config = dict(
    crop_scale_min=1,
    decoder_qk_norm=True,
    muon_scale='original',
)
Rows from block 8 of the text decoder of a small image captioner, named by matrix and row number. Rows with one number belong to one neuron. Each number is 128 + 24 x the weight over its row's rms, rounded and kept within 0 to 255. All counts start at 0. Numbers have three digits each.
After each neuron's rows are labels from the 100 texts, of 14976, where the neuron reaches its highest value: "fires on" is the input token at the peak. Only what is clearly more common there than usual is listed. The data: simulated stained blood smears. In brackets: how many of the 100, against the usual share in percent.
# fc1: MLP up (decoder.blocks.8.mlp.fc1.weight, 1152x192), inputs 96-191
# fc2: MLP down (decoder.blocks.8.mlp.fc2.weight, 192x1152, transposed), outputs 96-191

fc1.761:182148116125128089158173134150134133129101125139120146140129091112117152095150108110142135141103138098148144096103101148195122137147125127130127147097097118135108139097127128101150133192111157142119100131171125120155130138147115128155124158119154137085124155145145141142146116158096089141
fc2.761:114112098138112086121130131153096113110147142126133159129127089140111171098171126099124142158130134070153131149111081138160134156132126126153171121140107085111112189102076145151134161120157107118120114118120126102106148144078134101177095156159133097113116138167150132151130146105100141132
fires on: "a" (100 vs 8.1)

fc1.87:157113091141114105139091139109150141138130127100104131176108150129117129102134097112107144121140132093087136140083153122127161125139094160121109124157093135172141151141143125124124124132101178110151094146110106163133115096114146160172147152144093123127115121130132099139150113077190161108
fc2.87:062119120141117132153114162151163145121126174149142141133157096133118143129109116141133117115116103143152127133179128142119123123134114137141079103111184100100153153163170114112138057133105119123147129075159146122122140164150142142140154144164109141095100161130080146118093145145124114136
fires on: "<end>" (31 vs 9.5)

fc1.127:148112117121148093139159108132113155167097124116118112101073114092103117126170147141148091121156109148151111124137106151124120126098133099149149189123134103125137135134112128171176149200155149129133091138089101120128117117093121130088157127155097147160077123141123136109178098133168132102
fc2.127:148113108110113116179191094125145117129160110114065153177092146134099161096131149124143130153132098130099151148092107130088126116105124136138102128144106112083162110108155126145151173125098158130145127145099168136117125102107080102169136130146099123167125150121130131157107131075144129125
fires on: "<end>" (99 vs 9.5)

fc1.481:084076136174100108127102158149136183143118123134121141154112113120107149112137126206147132127122106123118116151160140125152135109100130157122123122148092113095140117118141095173128114153139116116164135087116164144085098133169072172154161094110100141147105133093121163119085135114121137147
fc2.481:144135097104118148138124144138092117111175134130131084092165144113138131108156134106100116159138114117145099126154137110104145147139120100175125115111155135103124140165103180139129102100103094148072121106135115125148151152076139129154147148169151101132119138129136139137125113147128098075
fires on: "target" (76 vs 1.4); "spiky" (18 vs 1.4)

fc1.322:126077139157139138156110102141169097136156188152160117147208108121137136146128164100094126154105172120145141121088143143112173104127149118148165139139104117091113163128125130133114125150115127143129165131182134119107143124130118137181142152098145128173115144125107165142097095078120111148
fc2.322:152156128135164141199128073116124154120133143072132113135144105160126151111127141085086148112148165105115153138102117113129091130112119108111142134138143159143118114113105106086143121163147154152145154149098133127156143118130135094149132140126136139149154131102116091143098103104117114125
fires on: "nucleus" (100 vs 5.4)

fc1.335:129084109164147079130118140104140118073159125168151111147116100133140103110135095108083150138110105105107132121127167131143128108145117112191138095155110151113102149141100143081149127116118127114152120118149129129159118126114109111153118129110153104154125122150103107160152108131087159160
fc2.335:083164147158133104137152146133116111113138151170135164093154147135111182102079126129120083125131145138128131100147129094148114105134134102157157144133129134137158087105135146126093140173135099170112082133173098119106185120110124140128115138118135156145110150108168124128111140129117130087
fires on: "a" (100 vs 8.1)

fc1.299:126116102144150112143160078126185129105115123096087110152122101108097111116114143094110096131160148124114125163089137105101132125113188134130173104151152122115145166131126124140173138131117110091098129151131098173144131130082127108179147151152157114131118144106116149138139098130165130141
fc2.299:107164140138121145150105153140062135115148172141139128101181102124156107142115116117134122111098132158131127113134129136111138108098108079176080158145150119126146129141145095134063109133160145136144125138145150138146149117135143145127130134119112113114122147139104073126157138118085103093
fires on: "nucleus" (95 vs 5.4)

fc1.366:166135081127095047108151120146129156127136142159116104169131151135120115119126129104104134139153131162127122110110103160144109119092120109128151129101068110124118129142118109141133143129094128096111169149128149103144140101139150111130156109140126142103114149131131085139142106101090144109
fc2.366:094181130156127120138153133113113156118094121171125151110145141141149122096139123088167143136141167114137132109119141143104107154138155077121131041105163150134113144152141118084124142102155130151127142152106122149107169123108177125129122088103166116145147126162121095117144141130138143139
fires on: "lobed" (83 vs 1.3); "round" (17 vs 1.4)

fc1.640:149078102127074114137151111119145117120155144149162072164133164131114127165129140089153124127150142163100164137083166128131114114089105140130168124094113118158155174158133117180126172091118147114133139112108145063139147103119120168117151105117130165132140124088115089116155127140092149169
fc2.640:148149144117164126111126072142122098155112111148102167134118144160108126121149130105160153129108139089115150079112137138108075137134122123140153143115071145116178104126126111126141175104134144130148108174133102109166149155101123140103116119125152093134167133095151164136110160148141123122
fires on: "lobed" (99 vs 1.3)

fc1.164:154121126135146111091095134121106122155136108128124150136138124103146077131129114125138127111111109187108090104115110123134122116127126150200114078149082141146136123132164112148158156091155117145133106102152137106118104105179063114128126086113122129150155121155120132162136107134149113108
fc2.164:132114097111178121092109164120102112107098091112108128158089144153115128170162128122121097119077083127062114108157094125138121153112124163118114103154099138118131130128172117149149168104162111120134137171188103118110116109149091129176120074133116125177162110140143163170117136132100136128
fires on: "small" (100 vs 1.3)

fc1.456:105077132116176093144167127124119152138164129115090129128107094132151130116153128152125103078167111172120092117146080095118146098120128123173149118153136106110145199141161139172165143156136106161134161166113166123106104136156104137103114149124092095144152104137120113107116104092152122164
fc2.456:130111091098136160098120075155117154129138083108126122071116138141097156162134135166078151127128156138129121167151134112173124122111096122113100186153109110130117099087132132145109137175147122105130137135103139166166092099110092137132136146145137140160140136124136174127142138124137112085
fires on: "," (66 vs 8.1); "<end>" (34 vs 9.5)

fc1.496:131169100129113137144132144141148096133114162128141133172140131171118131156149125114093170153089093140112109133103131145147127147151143149136137113134077149121137148115067077127134147144123106104151148087132108092133154120125117134138172146113150171145112121122116121103129121134106120146
fc2.496:151117123127112132104173113101125135094135096126137122097099134157114107156147119083074158146113121134112144105128129180137092163140132095118124129124107108131091106143112167106111125159142158139103112127135126134176076122105133077150098144145121143164152118140146128143114093138141127091
fires on: "," (100 vs 8.1)

fc1.608:142118120134163087123119152096151117140170126111083132122088131140141098124136154148120103137109122151167167141096111102158118133139124135138108133133161119123155158152100115147115148101142105158103111114181114174125118156094165107107120105148125149134105130153148105110134091115121081123
fc2.608:146159095105144149162109105126095137147144118154145127150128144122101136169150125157125141095130089129092086101135164121128078144114105141131100112092115134105115118138163151167116165151108133148118163105140119147092117074141120114118197089125127095161173160134105173138125134151112113137
fires on: "small" (99 vs 1.3)

fc1.647:159108141128113081091141141120152152115158101184146118146122131130129094116121155146101142095159106153127120153129139124100165174152128099128139135153143172136085188117117098113130148129102162149087173168125115113128127147119164156118160112135144102130157146092144116131158170099146135123
fc2.647:151146197117145167135143142108120090144105149103139102156104159129159110147114145119142122130108075116109101095104134104096102146121132149109111084114154142144113135131169124114117128166093129136138111129096136113128124130126166078077132094153161092132083139156127137128124138144124160131
fires on: "lobed" (33 vs 1.3); "shaped" (26 vs 2.7); "-" (25 vs 2.7); "round" (16 vs 1.4)

fc1.7:151152100127118126139143157139130093131144133127127110166160131103126132148120126093146101084105095161192124087090152114091140132149128103130132167142117134121169119130122131122099144126111111115120131138128154141136134110108124102161115139113117162113130141130124126105177125064138161139
fc2.7:160143117162115112117126138154141153101185134140100117102138133152130173135106165094119151125112180137126152140140112109071132139149116111119176145150110146109121094107059143121114153115094120137131132161117136131108134119114116108159088118131117190124169139146160104148126139108119147100
fires on: "<end>" (69 vs 9.5); "crescents" (12 vs 1.3); "cells" (9 vs 2.7)

fc1.744:122095118141101095120125110133130168173097127149139109161073150155140116109144092139098146178109095120125169126136116116159120109151154164176090153144104102122120098132084162145170100081156089140137128091144109130101147134115099154126134113137094138123167104123122141088098131108136102119
fc2.744:095125153120116142144144106148101105108152106151119113152130117138094123100134109135111133116122132128120149160150138096139118111128135173103078111143151117113149152160139140103103143072106125082116165135136132138135130156101151111154184185120131146146073137097134143143127126091157093147
fires on: "target" (96 vs 1.4)

fc1.53:124102150134086110143151142135096153138142137107138120110112157083168165090095115117132130142112126162150161094080116092135136119159118170125064162141116080093102141150105137149133132114127120130098111139120114128105101146132121134127112137141097132135152112118121101098133140119134090146
fc2.53:054110130129135151129130151117141118144132135134138136142136122177138114130074099162140120102118124156098112136142154110107104154152121110160115125121115136089173158098130098093122097099114120089118167095109142166132126168102139147109130148090131130153086142144142127138147170141165134162
fires on: "target" (99 vs 1.4)

fc1.219:135102097152152106118086158089141125132111114129106152159151091140144163089109134190104107126142133097137115132089141150099114118135131092121142099129131169136127104124188068072156115119119117100179134170152113156137124126163104168128151107118097143127079106130099140155146155133164129111
fc2.219:081090137154135141133094106131123133146112091143125132122126124103138161116150115141076148186155176136148129133116111118132133085107139159122147110116134125145159121135126142140125078100126109135152124106162136073177144142174140132144128152078133121078141149138093112142132148147152092153
fires on: "<end>" (99 vs 9.5)

fc1.16:137119093170081126117116132111105094147127135153133131127134103143123082131116129120122165114105119085120130178154136173139155161155127148125121140102091126129084095099086116108179140135139151133126098068117130127111114123148147131134129152156158124112091167100142144124156073113093118102
fc2.16:113100155113099105086092107101121172074119088096123151088104159113136131128131122134138145127113164120136122131147129147151135120115145164089165112155090089079140104121113092111111136117107121079139134107162114123153070131131082137119127165078093160123121158153153109149150169130095144127
fires on: "," (54 vs 8.1); "<end>" (46 vs 9.5)

fc1.531:147121107124099034113154152143185157118095121156115129159087165166100135127145165139105139169112117158119152151171131141157136104136144150153122134094077111117095089129126094132133128087132076139140148107177121132101090147109106134158104080142138137167136121113116139112120145137101166127
fc2.531:149164144138137119173119113160138103138122154107133140137126096148140136093186121112120088158131110149136153097149103137115093104129120167138095149143142171144108107149162142123112141128138150182121087130119132135162119121111127173137180134144141111124102165121128104173097121130220114055
fires on: "," (92 vs 8.1)

fc1.428:106133131121129075118150133114087179106096138138155166138113112115118128086117107144147181165105173075172141110147120156145117132119150096175151129132125132156099133095076155094171105124112108137119102107101139100139123111163118154130139110138123145132148147140134095147138103141083138133
fc2.428:103135176121127089098162137115107127105131160135141151155147129124138132075107118132184137156124170123134170076157167117163119120077106142168113118088134107143118147093150146093148103133110091183105123110110142123105119127103134149139092131113102117121115139143112079150163124104113163127
fires on: "a" (100 vs 8.1)

fc1.278:125107143163069099102163158145090124139081124140165121122109150113142130132106139176126136118152143125121093173132090092154139082146128151167090137117129121089134057111135166150160083119146130144121117101125148162083100119106080159136094111101090140102131144151152155114114149086167125150
fc2.278:086115119118113150116139107180110107145121119140148110167108179159125156131165095176104171110116110147084118135122114106140148140160149123136122142171104153092122136137118114121161161104128131127160131114144132140131125160156118137134123183124123130102109138125146187110138163105162122147
fires on: "," (54 vs 8.1); "<end>" (46 vs 9.5)

fc1.641:140137161115108122126170134166138132082133103161136091140122179106169122127123121157130125153127129172142174176118084126141138125154093140123135151166135096135133136158107152143107116111166120107109139147191097155102122150127100133127135150151105145137133092104157132128152145082134122112
fc2.641:117148130137151135153126118181093075155159092131136121119131140152163129118166093138129150129091167115154164146140155141155115141128125142091111112152132089113120172120095144100142155090111116088166140133142134114104137111085176112097142166125092076125112104080089105168126162120140095121
fires on: "target" (98 vs 1.4)

fc1.728:140174147172166124160121118090165147118182168114116102129140127127132138168081142092096100122121153136154116134070114115108135113143099128115169114118115106102131119147146136126073116125159132105082180168131152141119116116163123125159148147140121173139131144144106139130094124075127131118
fc2.728:096165148150156114179086090101108145113121150093120149127143119139095169128140108097130131109128188122151136164118111114156103149169120148129119127150113131142151070149097123081129137137153146155126133133120134124092145100137135116110135139114129134130109150142145152131130102157129120070
fires on: "nucleus" (100 vs 5.4)

fc1.378:108123106120117117105136122099129148111126133109118104155124126057109094130163167127152125134110127116086106137137137137096145115093143119154102102158082109117124135108095108134116130090147145098127154107108128101177154059116131125095144141144107135147107156120090141088107137135100135121
fc2.378:150157124122124146121125149166118151154141112119134134162144085155164156185124158138143139092135138125134094130124124154122076151146132060108123102114138116112120142122138149089127149144148161119141152149108131117112103099148152156087107083140128152154100146128169095147141117104141108156
fires on: "lobed" (74 vs 1.3); "shaped" (26 vs 2.7)

fc1.700:149060116154111070129163171140109131114100149116116132138104170134104104138130134154106150121121132091109172162156128167163141118139130120151142132141061126100086145148101123154156140113145111153104119082142112134104132092107093109100118118110130153123173114129107119100176139090166104123
fc2.700:127124123103106103145133135126121130126149129120095163108122102136104132107101134138094134145116153139131164134172154164152076112124118109142141118110157154149128128095114146080134188119145157143118112155113095171115160184087155132133118151155129084122117150119153100141154120118118138101
fires on: "a" (92 vs 8.1)

fc1.511:118098129153180117143108107103135080110119142136144110154165115110156115133149150082136110127116159169128132105065134107087140108130158121171119094183109152126139160111146137124117139114145130153138141133183157112152094116151108134173132135086143135187151139138132123146120080114086080152
fc2.511:123122155133177124159119136105103109099121126084135094151123132155142126162119159080150140111087127149098124092122117116109103149145131142142110115182120162121153130096136133128133181129144125165121160172191135099142095123144097109167140123111090138163115137110152120176110108102095091137
fires on: "nucleus" (98 vs 5.4)